From a checkpoint of a small image VAE: 6.55M parameters, encoder depths [6, 6, 6].
Rows from block 0 of the decoder, named by matrix and row number. Each number is 200 + 20 x the weight over its row's rms, rounded and kept within 0 to 999. All counts start at 0. After the name is the row's rms in percent of the matrix's.
# conv: 3x3 conv (decoder.mid.0.conv.weight, 256x256x3x3), inputs 198-206, a 3x3 kernel for each
conv.165,092,217,167,195,194,152,234,212,166,201,174,207,181,201,212,181,176,226,192,214,181,245,191,169,216,216,184,185,196,227,223,208,228,173,195,257,207,208,193,161,171,199,174,218,240,192,194,184,200,159,200,243,181,196,202,188,196,201,205,231,244,160,220,196,170,188,171,158,199,221,175,220,200,198,198,221,161,201,193,249,221,147
conv.166,107,210,181,215,186,188,231,215,200,192,193,214,197,201,183,199,166,166,195,181,187,213,203,183,205,201,219,210,220,217,195,211,265,209,185,146,211,225,195,220,215,228,209,171,213,193,196,206,214,182,246,217,196,188,220,176,187,195,187,201,200,174,162,200,202,185,210,212,236,213,166,201,212,188,177,183,199,204,222,168,198,211
conv.167,104,198,143,166,223,189,195,195,211,198,191,211,191,197,189,179,194,208,194,208,188,196,222,152,223,196,221,210,188,252,207,188,166,166,211,230,191,188,167,168,189,205,218,193,206,192,196,178,201,244,154,179,175,198,209,202,236,206,173,151,164,199,220,218,205,202,199,199,156,197,204,201,207,225,235,198,212,194,177,208,216,209
conv.168,107,228,209,200,227,176,183,205,213,165,206,195,220,227,204,205,221,209,198,220,197,173,234,209,172,204,220,207,202,207,190,199,200,218,196,182,226,191,189,205,155,187,172,182,147,171,202,202,213,208,200,187,193,197,235,220,215,212,216,187,217,219,193,212,190,188,224,190,177,215,226,219,220,215,213,271,167,191,174,231,216,266
conv.169,096,230,198,195,193,186,233,194,155,215,191,182,155,201,185,190,217,195,207,161,199,212,197,214,205,180,152,180,136,185,208,209,239,207,210,205,187,214,170,184,191,264,202,206,256,220,205,225,196,211,150,245,210,161,211,213,217,206,182,209,229,169,181,204,195,197,181,194,234,213,183,212,187,155,202,223,228,248,192,187,185,157
conv.170,112,216,197,212,194,112,205,207,157,208,200,243,197,196,191,205,189,219,198,201,201,209,218,218,188,227,198,217,212,185,207,213,238,193,191,209,202,201,180,198,173,202,216,177,184,197,218,250,181,220,190,199,196,191,190,239,243,226,168,177,183,210,179,201,190,228,198,213,189,162,217,184,199,243,201,207,165,227,197,170,188,206
conv.171,110,175,247,190,164,194,169,221,145,230,171,206,185,189,169,198,218,213,216,195,248,192,167,205,212,186,167,194,185,181,195,177,198,199,219,212,203,180,187,204,194,173,181,226,225,176,207,239,184,187,206,185,193,198,194,201,229,157,215,170,204,191,176,214,205,233,180,202,175,164,178,190,159,223,213,183,190,230,184,176,194,210
conv.172,115,182,213,210,170,209,148,133,237,204,207,197,195,182,200,191,177,203,216,199,190,201,161,257,188,174,204,194,193,196,201,180,219,195,216,200,182,205,178,189,141,199,189,220,152,173,181,202,216,196,218,188,203,235,206,225,200,201,257,203,212,239,178,183,200,196,209,207,201,180,206,182,201,249,202,172,189,175,158,197,185,162
conv.173,100,191,229,192,174,202,217,216,172,157,215,194,207,192,166,202,202,226,191,186,243,163,185,186,190,206,205,200,222,210,178,233,203,170,198,243,215,225,148,211,215,206,208,207,182,200,187,231,172,205,195,183,225,222,184,218,170,200,197,201,191,184,249,219,192,162,156,180,196,207,200,224,225,189,199,178,202,247,208,242,289,220
conv.174,131,181,186,209,172,204,246,226,222,217,182,231,178,204,191,208,193,203,193,192,191,220,167,165,186,234,225,201,192,251,170,198,214,176,194,176,191,188,215,195,199,223,236,167,175,234,184,170,214,200,194,213,201,241,185,191,244,188,186,200,195,199,204,183,184,227,205,182,187,199,213,234,189,210,188,189,187,207,229,197,179,174
conv.175,102,206,256,210,154,194,231,212,184,214,202,249,182,196,204,203,199,214,198,162,240,189,188,182,210,208,173,201,190,168,179,219,207,210,204,207,183,183,137,226,195,199,204,188,198,194,195,201,180,227,230,202,217,170,173,187,225,162,225,198,194,221,204,190,164,191,172,238,182,191,215,194,209,242,211,217,189,223,212,209,211,222
conv.176,091,196,172,194,182,226,211,203,205,175,192,239,207,164,206,182,184,205,185,198,201,197,187,263,220,192,193,229,246,198,229,234,182,222,209,183,202,224,206,217,199,221,183,201,217,151,220,190,188,198,265,225,214,200,234,175,236,208,225,212,202,204,227,240,178,229,186,217,263,219,218,231,243,230,209,276,228,242,213,187,217,214
conv.177,116,191,262,234,203,240,220,188,178,200,191,157,210,214,158,206,214,190,202,203,243,142,202,222,190,196,200,175,196,186,203,195,164,189,203,219,188,221,247,228,182,152,211,196,182,219,189,218,183,208,219,182,191,205,202,195,203,179,196,169,207,193,155,184,212,236,185,191,176,207,177,157,212,194,203,185,176,191,192,196,190,219
conv.178,105,196,234,193,225,233,170,220,210,191,217,193,213,192,196,230,190,188,216,216,216,145,238,197,196,219,229,173,195,180,181,179,160,207,173,190,183,161,195,238,186,180,187,150,166,197,208,155,174,232,181,204,220,237,196,233,240,230,203,219,199,206,221,211,201,181,196,215,216,209,199,224,208,189,231,176,182,202,213,191,196,207
conv.179,098,192,197,190,196,193,185,181,199,200,221,175,186,207,199,189,198,179,171,187,207,205,212,195,212,192,213,217,198,183,205,185,223,208,208,201,201,214,189,194,219,149,201,215,221,177,206,195,157,205,235,232,185,210,219,211,178,195,185,185,205,247,215,194,216,185,172,206,170,206,208,204,210,158,214,204,232,189,234,214,210,220
conv.180,107,223,206,243,169,183,196,197,168,170,239,207,231,237,187,209,222,182,184,215,154,184,230,143,207,185,195,188,200,191,210,174,196,222,162,197,221,195,219,211,166,228,194,186,199,225,181,180,224,235,188,199,199,184,210,225,220,231,184,185,196,231,206,233,178,201,222,176,205,222,209,190,208,208,202,207,163,172,197,218,211,212
conv.181,091,183,214,221,211,226,187,207,207,210,236,185,225,214,167,229,192,199,196,172,197,176,172,195,167,201,227,208,182,200,187,206,152,193,177,207,198,221,197,188,198,268,170,183,202,206,226,213,220,207,185,178,202,210,169,208,199,206,193,211,197,209,192,193,238,208,214,192,176,170,200,185,184,235,194,195,205,235,192,237,156,234
conv.182,095,225,208,182,193,208,204,188,202,179,234,238,188,183,204,169,213,230,190,168,188,220,186,234,191,188,194,194,235,186,203,210,162,199,170,210,199,203,194,212,191,197,176,165,183,190,192,174,199,202,184,215,219,209,178,172,233,184,182,190,200,210,203,186,165,208,199,212,192,163,226,232,187,241,213,208,177,227,180,211,180,180
conv.183,109,217,192,201,176,226,199,222,226,197,209,198,193,212,164,179,208,180,207,191,206,200,184,210,222,200,229,211,202,219,198,222,198,198,185,215,201,227,186,195,170,265,180,162,228,186,209,217,193,198,200,228,216,183,216,199,197,199,191,171,182,226,217,190,210,186,198,221,213,212,198,216,199,200,178,195,189,252,178,197,227,210
conv.184,100,186,231,200,191,241,207,221,208,213,212,204,214,197,211,211,205,195,229,172,232,188,169,186,183,188,212,178,198,197,211,204,182,195,173,161,205,208,202,173,197,229,185,211,228,226,211,209,194,197,174,182,205,157,194,229,228,187,213,229,203,198,192,183,194,226,189,214,215,178,187,222,199,205,227,239,193,248,208,223,195,231
conv.185,081,204,159,195,179,186,208,182,217,218,203,180,223,186,204,231,200,227,212,217,198,203,208,210,229,189,172,206,220,242,214,214,200,197,215,185,203,188,204,163,184,187,211,184,210,209,181,186,206,184,241,194,208,190,165,181,145,228,225,201,190,203,180,172,192,167,182,208,197,182,226,202,160,212,231,208,213,235,225,199,150,208
conv.186,097,176,166,212,198,159,209,205,181,159,183,215,213,165,180,183,196,211,165,232,143,212,217,184,206,198,213,231,216,220,236,194,242,192,194,244,198,169,225,210,187,214,208,220,178,196,229,178,225,223,221,204,209,188,219,234,204,231,229,172,210,221,207,209,216,219,229,194,169,205,218,217,215,186,176,216,214,158,170,186,182,175
conv.187,094,207,187,206,178,191,172,202,202,202,206,201,220,201,186,234,202,192,207,181,155,198,211,216,159,207,199,192,203,216,180,201,212,177,182,215,194,202,197,211,209,245,170,182,220,177,190,180,205,191,155,176,202,186,216,194,191,215,193,185,194,188,221,203,176,158,207,216,208,174,205,219,182,209,201,168,235,163,178,226,188,195
conv.188,088,156,161,208,227,177,165,203,216,222,185,197,200,205,211,195,205,190,195,257,205,205,214,182,164,170,228,186,208,226,195,183,220,181,211,216,187,163,164,191,207,189,206,217,217,195,204,185,216,191,221,174,194,233,190,174,179,233,219,201,201,241,262,189,204,185,209,224,222,188,217,233,186,181,204,188,210,187,183,215,216,205
conv.189,104,209,207,245,181,153,215,187,207,217,212,199,213,190,185,195,173,215,210,163,144,195,197,152,202,229,199,200,227,226,222,214,223,220,190,183,219,251,273,195,198,186,220,197,193,227,184,204,195,190,180,254,194,216,215,200,199,175,181,196,220,168,215,193,201,182,184,172,208,215,196,219,218,224,212,209,173,158,197,191,196,208
conv.190,079,182,212,200,201,197,237,182,218,167,214,184,212,208,181,192,200,194,191,135,193,158,172,167,172,223,203,208,206,217,192,199,194,183,199,145,218,244,218,251,208,183,203,185,166,207,195,198,205,223,191,172,194,190,184,204,170,165,202,168,222,245,179,190,214,191,180,194,176,203,183,189,204,206,208,196,232,206,169,176,178,236
conv.191,099,217,236,213,197,237,183,165,213,182,182,215,243,206,207,223,185,203,210,206,204,172,180,224,174,200,211,195,235,195,188,214,198,207,197,184,217,227,193,218,181,194,199,189,239,195,198,212,226,179,232,164,189,225,189,194,252,213,239,179,181,211,188,164,178,216,233,209,203,201,187,237,189,230,215,166,219,220,194,154,201,178
conv.192,102,185,217,222,140,223,201,209,213,214,204,194,231,189,190,235,209,192,183,247,204,184,234,187,189,195,233,209,181,193,170,201,174,185,204,228,178,128,223,197,153,208,169,194,173,169,217,177,187,239,212,184,226,203,199,191,213,241,178,213,192,173,200,198,174,202,200,216,215,210,203,185,198,185,188,176,185,186,170,234,194,158
conv.193,102,216,241,221,196,196,174,187,225,205,204,202,235,169,183,237,184,190,217,208,216,186,188,222,195,206,201,158,240,178,201,248,211,213,194,184,187,231,179,238,211,245,177,210,194,201,219,229,182,205,176,162,213,186,168,210,173,207,190,216,180,185,178,153,213,214,190,203,188,159,246,182,170,236,186,160,196,267,172,209,195,208
conv.194,096,213,221,154,221,211,166,218,196,190,189,173,201,211,198,213,189,229,223,221,225,196,196,261,228,184,222,199,184,135,153,204,195,186,192,214,207,211,179,130,183,179,185,213,168,181,202,194,170,221,202,196,211,222,186,184,197,231,205,188,175,188,192,201,215,197,209,209,208,166,202,191,192,200,173,171,194,243,202,177,208,192
conv.195,115,210,200,184,246,171,222,212,184,189,240,186,203,203,178,205,233,214,182,181,201,220,242,164,217,185,174,212,179,216,207,201,201,186,207,218,183,220,207,160,236,171,211,219,203,203,205,173,181,220,226,169,216,199,178,203,202,205,199,209,207,233,202,196,220,191,168,223,181,205,216,188,191,205,200,215,229,217,249,219,170,218
conv.196,098,180,256,233,209,215,210,196,232,209,192,181,190,178,206,210,198,206,188,205,247,192,210,233,188,192,214,202,200,160,174,185,170,215,204,162,190,194,185,222,184,190,198,205,160,179,196,203,160,187,221,200,181,187,206,209,202,199,208,202,187,206,171,196,188,202,203,193,214,180,212,175,223,211,173,198,205,225,192,190,180,240
conv.197,093,218,174,183,222,214,228,204,206,210,213,177,173,179,229,183,203,163,173,192,199,200,209,232,170,200,183,205,211,172,201,196,174,199,237,187,172,204,152,168,240,179,202,227,204,199,207,191,185,233,241,211,230,199,223,188,167,208,224,222,225,237,201,232,186,151,176,226,224,198,196,195,206,173,173,201,238,220,179,193,172,166
conv.198,114,189,187,180,224,233,200,202,181,209,189,208,201,206,195,212,183,196,221,228,206,226,190,173,193,190,196,169,209,213,201,181,209,190,187,223,200,198,225,165,175,201,173,199,267,172,203,209,239,190,177,196,172,183,191,206,190,195,200,217,186,170,212,187,187,220,214,193,191,195,190,210,185,179,199,187,157,179,187,181,228,196
conv.199,099,197,216,226,231,178,190,242,228,222,172,176,209,209,238,186,213,201,216,208,222,213,191,166,197,169,209,182,204,218,206,167,187,194,210,177,180,207,172,250,203,154,182,232,199,187,199,212,186,199,187,225,193,211,210,171,189,201,236,205,215,223,220,199,196,183,201,205,157,210,202,225,198,196,190,163,192,197,204,183,183,216
conv.200,087,211,181,209,175,190,177,198,241,172,192,208,219,212,207,186,209,186,200,183,197,222,184,184,204,205,195,188,221,256,216,229,200,241,199,150,190,231,235,164,219,212,194,185,238,152,233,221,267,163,151,157,190,160,205,189,228,213,155,184,182,197,194,196,259,235,248,183,190,204,184,203,174,181,220,199,231,205,233,193,203,225
conv.201,106,178,203,214,215,158,168,229,178,166,173,217,208,186,216,201,219,202,198,183,200,167,245,215,175,219,201,201,214,219,176,208,196,215,213,182,184,173,181,232,242,162,189,212,146,170,212,202,213,194,199,174,225,181,207,200,234,204,219,169,189,193,157,201,200,180,223,251,191,183,222,196,205,186,182,203,234,181,174,175,157,218
conv.202,102,197,216,224,206,237,170,221,245,193,225,213,237,227,165,210,222,172,223,176,216,201,195,228,178,203,219,201,179,201,184,216,198,199,190,187,197,209,166,187,217,234,190,210,164,165,204,233,221,207,189,156,211,200,188,194,208,207,194,204,156,216,186,210,211,205,195,221,223,182,224,209,202,210,213,215,217,210,195,192,199,214
conv.203,078,189,162,201,159,184,216,219,217,218,156,217,200,201,235,213,212,180,184,211,247,203,190,137,198,200,215,192,219,227,209,181,171,210,204,234,194,155,149,168,208,190,174,195,213,188,171,192,185,197,171,222,193,214,194,166,195,223,205,213,208,188,195,192,165,166,177,190,202,192,171,171,180,227,208,207,192,172,200,229,191,208
conv.204,104,206,170,197,184,190,238,200,202,220,186,205,184,196,217,184,183,182,204,211,199,223,183,210,216,200,191,180,183,187,180,188,245,166,179,189,172,182,191,169,162,221,223,199,206,220,174,168,181,200,241,201,182,207,168,170,180,209,226,275,186,190,164,164,174,174,179,201,231,196,196,155,197,175,185,205,180,215,188,189,192,209